Rows from block 7 of a small masked image model, named by matrix and row number. Rows with one number within an expert belong to one neuron, the router's apart. Each number is 128 + 32 x the weight over its row's rms, rounded and kept within 0 to 255. All counts start at 0. Numbers have three digits each.
Before each expert's rows are labels from the 100 images, of 14848, where the router gives the expert most weight on average: "colour at peak" is the nearest of a few named colours to the mean colour under the peak. Only what is clearly more common there than usual is listed. The data: larger renderings of crowded toy scenes. In brackets: how many of the 100.
# router: router (model.blocks.7.mlp.router.weight, 4x384), inputs 0-76
# up: expert up (model.blocks.7.mlp.up, 4x192x384), inputs 0-76
# down: expert down (model.blocks.7.mlp.down, 4x384x192, transposed), outputs 0-76

# expert 2
colour at peak: orange (31)
router.2:131153064136138182127160129167145130110125089091132138046166111146125130126114112116173134133108109148152170095081088184195136174112139108160096086131141148035104148132171140170210130242120120106167123163116128073176087129170071159
up.0:096108152107090097139156110139115098153124119185142118135164106135115096131147096137105153086164196120141146123128145069113149132091106156094163144147091110185153146136174120146172168123108126144158068093100158134090165126116123115
down.0:104132118099165150100131108189155158106156131055128126115112157171099116105155138169166164056125248152143133129103117172160155116109116103142069105135151094076124150100165114121178095097109121119085157149149107104108107142151082138
up.1:142105156169106130135105123106156188125083131142149181147105148130110161136122093055126138127120100097136172125110102057126141106085139150097149158142078136124117145129057147103161122131093147092152085109195171101138118214169120112
down.1:156098138068076107138113094111115078125130183085239164172080050135113082119155132206140077083103143089113136113140129137113119158179118142111121120150112150070142057106158125177196142145137131173104168157085112139105146112105134115
up.2:133053124147154084073024166078093130081135134117080119139088135136099152134128100127144126143114096116137094127114108131123152135101122094117127115073124139145120187146077075084094145161114172107151149117133064189122117178110141087
down.2:142090123112085166108143147195126111103139137121116125184111154129170121139144138124139120139163124147125102016134149141105193115101159113108120180104133127179129085122145192127118147128126146134143147118097139071137131143186119117
up.3:163136154098162119057135113145150058109189148124095135126120141149181110125151109127090164107149150129173088140148175090103134118154175115173163088136117118121143104158131193102141194151171038093157177107156161092131133110006172145
down.3:100179105196062146154119161199128142153111132190119129145167119187124089122171110163153102108153156131126132127113139175140126116170110158095135080161124116106170223162107093105156104083095131132115126108144112107132132074166175122
up.4:109124131137109126141158115105130113140121120080106121111146139135129113112115104186194105127100049140110114148159180144160139114104104120110115094080144120140000155070178129137107136134157161095103181114148118119124115127120146154
down.4:110101100070155136149163111114165102115058130136157175114201161076118086098122133149173124149206095133131160055070096157144110110072153106126124058112137178124143069213098134126122142133102122143146160139163116057152124121123077145
up.5:137180118159104184145134128098110103206063131142143154130124201133123114143144161157069118180146166073105158194162128116144098099103137105115134168112065125107134096206095147171103143150137108133105097098134112188115133112126157151
down.5:129113143115139117122133094198146156056061100051130122146124142148121118159143173166109144092188171154134149039089117131109127160161100136111076110099144112115105127071130130183111153103124129118162126175130080109129091135092111153
up.6:125093152148090083112122112113083127142078164143141133123131137121179121114134141126124128180149070122106105132118135167134107102140164124115142118123123095158161112151046067128088103084138184069165097124133097157115105170059124098
down.6:117104072124071116124115090246133145142082079140112133127195132164255096055106112127160172167107213108165116121113177168126110115146099136108137145165180108199148168144131123140125149098098164087121149139122133078120134157182104126
up.7:111083161137164143147159113165124129119115111117169120085146138185184125107117157118134128112134081124070151068096085115153134117141144187154109098137174117153092087069122122150136144059139130092158137095097081153127130191098111177
down.7:157182155110116095057168118168118105142201139085100091118155113111137089115132143110194148092141165192146186125096097078140179156076150125117087122135181120147165121116156139102194176094140206138092120176147083098121118159134121107
up.8:142128167137137100107125103118101143131068125105147135129147132121158110109149066139116151160144064189084115114116138172163131128104154168121132113116117145140165128189026098138117124102148128077119074066108134085092116113095126132
down.8:128109151082111106125102126091132177156108140162167058076146129146175080123168118150169114125123127113110150149103117112200126129148151190114143134067126145133127095094094115104173122145189156096114132131093155055168165120108160198
up.9:117172042206095148079140137111141126133171126123117138114092177108166101093120088149131106143165094125194162099130180118148118180065106088163144108131128143066162125142088096109166074113114109112132160125171093129129061040158154177
down.9:118094142060140153106138164156149118118102110097119123150093074144120080132148128106120101108097140084089077135135120141103150130195122145104080191127135139159067143056146109132141148135079202126090120128127136149129159174131100128
up.10:136143137143143159194123135101145128168137108181100132148137100160121132137113104163139148187083124129137134155174102164123150113168082143116132118127123126095090082133112131144081155121114138156094105170131115149255135184116133089
down.10:133176164102116167141132090150134101138163106180103111090105204134126111122109144138095134157159164141109118143104130162085117121126136084107153152132093110169133153153124137174018073094134111066172115215088079145158138167079129106
up.11:136142148104102113175153144126180139156161131132172161147122112172144159097125140145123146122255107184140136125022064120115122163119097158154221164115187160131222093142176135133087133133103070100099132121093121030121140074131151130
down.11:081130140112138133102143135200155105128194138111100131149081064122122148072124140077109083097157183160156140163090138088128140121193136118173125086127134154083096121043051132181151188128156049143129207119133151088125154120124151113

# expert 0
colour at peak: blue (40)
router.0:155115134118119125114133105181139162115123093192127143159095121141165125101129154123093163149158129107114108171138197058116109142095081142098107144118088148136138148090093100101201162133167130104174071146106141161180119143138129124
up.0:120130095131120139164148124089078101152123120140127066045144103066126098089118092221149121140102119107111140133101173139081093094155082137157067111072119109158098167110195140115170125134130132145131111216129114109134151135047101161
down.0:121176153145142078084160068164094143124124085101115149155053132074086134177128102176128101080136110154111172139122085104130119164133151117165122127111116080118149092159181185141144168167119099123040174167128090116125095112149128183
up.1:137149173149125118174091167136168153161135096198172118104069132143131141096128132114137146121039122098184114135100201132161166113157108179078186147136088142094088132104030104150084192115136125098135155090077103167166127139101138089
down.1:118068109165118148046132068131127114111124116087130121140149168087104123143159116195152176047121140145128110150162077128135142125101120156159100109160118120115148102114192098140170098088063096133154163091139110124135078108149121129
up.2:161143157085129168077113121110145081101190139204098073160169168102130114128146150118109136169122199083190134152159212155125106214158170086118216119140106107095114108137162184145165145158156051194140167162170164169115129103039169123
down.2:092145131161116075198125134136104168140164133137171091093137125171107080121100149160202112169164121174132156106110095156172115144111063203141121080150136143184143191091092094107124145145058196122142131109054110138122106087145098089
up.3:169091170138115203113132126068131077068151158063109118119115126079096155100144117169101105048140129153140143072125129111100138146108119084164136123111144109108131118161116145126033117107181144147138116081137091110101163067126157064
down.3:093194108155132128147099132141131111152117157116163133096150136169140069135176110010141101102113068099076148108106114174125143078137120109068082121156190148124128103170143092145163093190138213081141102110094200121121093161071136165
up.4:091110120134143178121144162082088074159127163227117149170108166070185138137158117175118099177137111085147169158135146132096140111075182072190161170060133095113115114122133222115117145091142076108130124102217047152094188131134086101
down.4:158097159163087117143113132057119177107147197135104173117133128118090123156096118081157109151115097110144171133125129108134124149131179085150170085146152129137127172115126125165137126093145228101118109098147159193148154120133089092
up.5:082145146113179129116136120154132096113125097168107117127153167115152137114131149115099127144189113095134143127213163119160150205112130089082139118153194191131159068075176106178175160136155140194206117133093170104099238161063125117
down.5:114106150139176093108139106152130137173143119087142116127125094135099112127142132232140178047114190167143133132064052131152134120128108156157056102142124156078152117124122120124169105055096138120093196139141062116130091121156090131
up.6:092088104089158153142133107129110121076161127126147118168120134124117132042112092140122082106157121168109107119106135150131165152073153117098128131086103111111173174133153111082165177119151118099146106152175127113123098167138117118
down.6:134152159080114139127101104110118097073167127113169138112153136124111092108122154188140099150129135167109141150144124115115108158095132175099081161078118112151141146047172061084146132134117075173072176151148129149140169122159109145
up.7:106079068153152149139148156140126150128079118144125166034147161166149116088113076087128141137100113119110075110139092167143075145127104163105147130135201094182104153098104120127119156102056175099114116137116139150135050106157118128
down.7:130125101106124152106096073109098095120092127009124124096114123089039109162201113155156165086101140094099122103145102127180112118150188106130076142150114130096152118149195122142214059110115107168148163103156121117127168132088131156
up.8:135130139140132149061112145072132110113171159123136096133141140089078108144107120106130185233088136118151147131134175116159145168065140120219107132084135174113129138107117093113124147168132099127106147162158098144112119126059121145
down.8:136097175153122150080075148123146155152105122056155182115109145113103171122169153046158153106128092082132168103138109182078148108133166097113170122142175142163140082076128149169107141113188159121155118077067133125125142191049127146
up.9:120113163141116127098092149135125097124123127147161090163112104143171096137124142151137115146104146157137081179115132161142172088145109120114202168154111107095136103148176164146174137133155069057137146107108141106006056135120138157
down.9:132111106180175220151144157105115113162113182136101107108207111154133127137120098103142108149113113119121107150158161117136128169115157152094137111128146125145110092148088124090107104153149134152103097162069124162151155143142187175
up.10:188082115131144130148132088103147154149148150187140077080182193071152083133140082107168073157056122107129108143104137064133133163132105120177096083148092173105142109158156137191154104145099077106166133134110078098054156124104136149
down.10:120136181116114139165097125188120110155090120114154181140201130155116121103119088118089099120181175214083114164153163116131095140134076168123128111140119144083089149125069121115134147160183171079150035172087133127140137123104112131
up.11:185123108144109097150181151117176148166099123196181123120160164091154149125066158102156143196145071086192106149105137089119184161155145120170125115107108148104112161130106133091101083121079083041070140179162100090150060168158096160
down.11:109143113045152161127092109065143101130124110112164146131119137157113097130081164179096111153113176060100107142094137111136120152130140101084133161134119128175135177130112087141116135107148150107120083131138110102189139160091165082

# expert 1
colour at peak: white (40); cyan (36)
router.1:082121191124141128133134135178087115139114224127082153142116129116088099122195130128089072076139142164120123109148110071062088085116135159189122137128131070107152117093158171135134133153090143151133140184154096148053123111080155126
up.0:121158071107136169082087177075123116123113201057087170085165159080104103127152057169122126200106141104091154156087109092130095077146047218142093128069159149130092139138065100097155144096108150122130090170134100108164155161167076126
down.0:090120111125106114144154126135132153102099122158143120139135136118083117154128093128154136073165147179112125149136125089110173116168134124095088186134092121115115180133074155053084109102165171081154088111163075113117063151109091121
up.1:093066181101158140114093155124142076133098192103117094108088076129159139109154176196141111131107088126143102096127115135074175152130124085143124131127180146161147104094103103196097198101136115143119113129103074135125080081097145155
down.1:143124102084134114115124145135070113116147172112122121129132128142140122092147078206148125131160177172120092149128077133185146065094133182161056104158111111094132195162196147032176076134088170180156153122115106147120059133212114138
up.2:174083152124120139109157108078224112122135114108131157150061150079136125139127143129144177201072134134163159125113162172136087136116135086123122141128163150109114167180131158103154120150164096100135156160175120160154116110146081180
down.2:111127130125168051088064041161088114124136103083151135133097147067113063124140174146125128170137119153151111138124204130119125117149125174136099155149110168080158104095139107126114108044124175164121100107108074140144151140162103100
up.3:139128078132144095092076161131134149055146131103059136123130129133156131122160103142149134122090055151095103101110084142142095144113109041138173103130158197109152095141142104103156104132091098097138085093086060093123120124127140158
down.3:089124127096131121103079128156126122093123101092159127111135182154225102085156111150119124083158138158053091093142133121091179142097092081138089203175116181130183175185064160163106157076092102117151106128129145126122085090173111154
up.4:121106081167103139094084113085156179134099157131127137161139099137098131189081098152117144111133152102078136090159131135188139138120075074137123139125167137189152130156096163182099185089114176125121068099116121114134109124190142165
down.4:129143083133145146089094118157127090109135106103056102142130116109109112072164127222146161189129155106146111201115119132107172102159127081149072101099116129147146133138148190142165108084087174172115171181146113098159076147055148116
up.5:131130159120100174142114110026120113104091137161149075158186154064091129135130116150157124126128155137131110110092146128139182136096080152141100114081138142191131131159131188124134178108119125061158132135123112144105073126128085159
down.5:171116113151131138103015170166125063127089138235136176113113098198141168111146146091133116149156155099133120064111127123158084095117068155112173107094148123111135138154101057073091127130116093103136194129085149133120114145148096089
up.6:124185098122142123150152148116117148138096132136130153089128249153089100118141141089158137160076096145077175117156191140175134149071117147145088094093164095091062115040180094114130086176131126097115160154140116109117147069130063182
down.6:118094140188120116131165103174158138099133143140142138133142116111107084103137111156138107128158163164142109095126078076176106121108184113170089136145151150139164149178060030135167137137064082182146167123107136152103150142153140148
up.7:112049082137125179176107196126123139124097140138138135100096082142125158129140102116129106136162066198195136088074167129126101127162166106092097115113132153154069106169108118110106116140051107160188177201132117154128138187132139131
down.7:107157163048172111185092162133130089140117100084138123123140107109204137076167082162136133124112154121100147135158133129094108093170114132166061112186151125136152099075093128137120113157118206167147117105145074071091191116134161138
up.8:129113113119134122165118139132133114145154154163133162095097108158141122168154114136130075117136179118116144135132144162103131145184112122135180163142091041090166166065111100111112099073189140098074178129157102098082122058112098096
down.8:146114150184135169117138079154124132143100181126141114173180100120100143141167087093136144168147138105129112136146124145188140160145116161052098097118140158146103144131102151165139140193141097140123090168089133099064108126112147182
up.9:088171103117163126141129145111145147140099113122132098081176132152112163081120148084151073126157092114145117055151153090183182137141181102127115134146140196109128126155068060159094140111163118155156149104107124177117116156130160060
down.9:094141164127107140153123088125097177133096159087122165142128139116194111144156096139143097075081196106148117104112151161119132152152115114107090163143133142099154111141130152112108196159113157127078139098142175093115167112156098142
up.10:255097194124111120129066134075161116088133158080120091124095094101102096095057117130127108156140121155102125090090093081113133095099139124104107123096102133202139176156116099115139116140114157112117176138135108134117096150114115109
down.10:180121129078167157131144148137144145144114114096101074160109179109173093101153130167084163096150114138098105114181156149118173114074179110153142184130151103143143131135187182084084124117139123118120121098074189092149117149149111138
up.11:112147129147168186173099171122117120129124138142157110141090098117132165080162116156092155110106166068211117118140074191061098149162153169110227106149219148099171090140109143145142149085146088193095187067157183198121055109090167111
down.11:134161094081102114185144110057097110160063156137122103066149149147105159101147133131175143144172093162131115153117128144161106105122142147163096105178142107177171129168172121122137037169068182122176097195077156128126124085197135143